config.yaml
dataset: "struck, bounced, scraped and rolled objects made by modal synthesis"
time_shift_ms: 50
n_mels: 40
num_classes: [5, 2]
hidden_act: "silu"
stem: "single"
widths: [320]
label_smoothing: 0.05
init: "xavier_uniform"
optimizer: "adamw"
learning_rate: 0.0021
beta1: 0.9
max_steps: 7400
final_lr_fraction: 0.05
weight_decay: 0.09
Rows from block 4 of a small sound classifier, named by matrix and row number. Each number is 128 + 24 x the weight over its row's rms, rounded and kept within 0 to 255. All counts start at 0. Numbers have three digits each.
After each channel's rows are labels from the 100 clips, of 14976, where the channel reaches its highest value: "responds to" is what is common among them; "loudest" is the band of the loudest frequency at the time of the peak. Only what is clearly more common there than usual is listed. The data: struck, bounced, scraped and rolled objects made by modal synthesis.
# c30: last pointwise conv (model.blocks.4.c3.0.weight, 320x320x1), inputs 0-106

c30.252:136137110185144107122146096153139235148103142111147227132099147140121118188118150161176149119113144166124165145133130111097115163120136220222102158093113121116082165171132151119170117161214168163205143177132111144127136181150125097107146126107144125147151150132134163095132129131132133131129161122115149108119111107153159
responds to: striker: soft; one hit
loudest: 500 to 1000 Hz

c30.223:128135128096142139119159123110156128098148111146134138116124139129131132142122128126105149134102105128121124100130113123118123096100148146137116122117131144129122138105144082150093102100140130100132123122134128114090100104095110139129107134095135103101113094153147124046092119134166144130055137142124115137112071104130138
responds to: striker: soft; one hit
loudest: 250 to 500 Hz

c30.175:138167107164120117134174078128140213160114144127164196146130153139151150165116143174163133105100150188127183127152126101098115165142182185182119134120115139145100168159119144135146160151198175156195141179116106159148144171165167117126134117108167110136132100154129146093135120135157171167086143128152151157139113126153145
responds to: striker: soft; one hit; text has "noise"
loudest: 500 to 1000 Hz

c30.201:112139088151126081118150113124128187108101148143138194120101128118122128173118166180156138115091129166132145130145088094099104132097150197195091144115145139131086126153107104120146132118180135123171113167130118118125139151122121096117163102106167088108132113146148146085130108104165145150096164119097138153101091100155155
responds to: striker: soft; one hit
loudest: 500 to 1000 Hz

c30.28:129124105129117089111130074126138204128102111146172196134106131124144165171104132145139138104105142138148164096137089111072138107077159192196105148086146136143082134132120116138147111126189123122183124135106105133096125122120143124114115137164144115092134144130130127156132128128121152123148137128134135128083121152120123
responds to: striker: soft; one hit
loudest: 500 to 1000 Hz

c30.219:128136146101141153101120129151111139097136114114104134110164135121126128130169139130087114109145088107126114079130102143098112101114119119108145124163130117113146142090137093121137089085128124093117140103133112106091101106095115152138064107137127097077092101120169145115136144139151104127079129129136097125072101145119143
responds to: hard striker; scraping
loudest: 1000 to 2000 Hz

c30.6:130128124127131128143127143095104084117150101137127096147129089130115135118106080104112150145160117072122091136083109127139144117147114077083128120106115115108127116087146099145084139130095111107100114089128121118080093113110097133102111145094125075115088072138136121124097158119143096135101128131147106152103093144134134
responds to: hard striker; scraping
loudest: 1000 to 2000 Hz

c30.193:137132133106121102130135129116139154105123113144147148154136108126145139125096125118107129133105115126136132106108141141161129109129141137146111141125152149158136132119143112128085100120150128104143112122144131102118108118111131148109104130071137081061095086161160145078112117136170118133082131132134105158084041116130150
responds to: striker: soft; one hit
loudest: 250 to 500 Hz

c30.73:160128142151164137133132124117130128118137120155148115143144153155151144122141128137137151152149125133138130168127128133131163120129133132132148146132137120160138136136167169144153137115141116122114119153153119104174123133132112156148134155146141119121123076123147126148125117122100141165109128149193119112097148131149151
responds to: one hit; steel-like damping
loudest: 1000 to 2000 Hz

c30.8:082088141121083157132119152124098130113082126070102139069123140087073088136171141156133108078120119136072117076117136116142102127150099140136140118128092088110125102098071107076124137099145144121147143141062122114131116119106125083143096076096148123134123136156145133088109101136150137111124163141109147133126088116115132
responds to: hard striker; scraping
loudest: 1000 to 2000 Hz

c30.115:129131112123139135131121118093148099124136123132102109098136134134124112111129141127113138109121125102123119098138137122119119116096117110102123108133112121124121118104106096141098124121115116100100122114115088119100120120104145116144110102115110067073099059171123092097114152153195130126072131129129080158088079147126126
responds to: hard striker; scraping; reverberation
loudest: 1000 to 2000 Hz

c30.308:123129113117107126124112119132121145119141129117123120141123120129123136144156129114104112103144111134114118105139123144109131134165134148126120134137121121143116129116130090109140138132129120106145138147124137137115138112122107119147110127110143094090102117130129125129113132109123148146088109111118131144091106137127131
responds to: striker: soft; one hit
loudest: 250 to 500 Hz

c30.313:130130121154131138126129116095136123147135139151152139122131138146125141123114131136124114129128147113127119127116129121091132126124146142136132116129130126124139134128117134132146119109113125139145143086133114125129139148134124117122123122107137104120118122129184106128124098093129128153117094132224103135119130134124130
responds to: one hit; striker: soft
loudest: 250 to 500 Hz

c30.150:108108163090110139110111129170120146108140166106119144129140132119098128156163171072142117112154094135121111102104123143139107146147119149148142113145092113113156119079127084107165110115145145135131149139125129127075126116106112127151074120131114110122121118112205147102093111122130090133115132150133104127107143160138135
responds to: scraping; striker: hard; reverberation; text has "room"
loudest: 1000 to 2000 Hz

c30.40:148151137129127113118171106141087165115124124139162142148116085141143161142113152093126144125136136125157147129123132108120140154129162128163123140126141137136144139115127117127140130138142113120151119115143130116118097146127104116085106143143113133128159157085099130126119148116084136110140079110098138141142125138104104
responds to: striker: soft; one hit
loudest: 250 to 500 Hz

c30.98:149146135059132136106134135094135158089156102137163144158142110162161170143097104125089139129099070139148100117109077149103152086105161138144131141137155156156110140111137105137104105093128097087149100109154144090111076074092105153119104144104133124113116110115139120106095123108165127148109121136121112132092074135142132
responds to: striker: soft; one hit
loudest: 500 to 1000 Hz

c30.287:161150142076153137090111124125113156077182084157144148145130138147124137159135136123097142137144094150122129100108094138118137084120127151131137137138147135162156128109141147142137118081137101096161077140160135079137095075101094164101099136102153116140098125127135161119134115116105147132125114133109120121100137140148146
responds to: striker: soft; one hit
loudest: 500 to 1000 Hz

c30.67:122115128076133140091103146116121133106138106126118140133125114117113134132130112115103123126127079138125102093141117147129140124122136125146129133147111127122141139129136110130109120115132114091140096113133130101118091116104097122131124106089134099067106096110132148094093136115141120130081133116118119122076045152142138
responds to: scraping; hard striker
loudest: 1000 to 2000 Hz

c30.194:116120206108133193110096164184118079110134122116109094127194137110110111118194118095121120118108112088142113075096131160146125121110120097081213140201123123103196149094130100152176109124079113125078152106145104113107115126132116152154105118136151107077138110125127121105139117119113145137122125121128152120094116146109146
responds to: hard striker; one hit
loudest: 1000 to 2000 Hz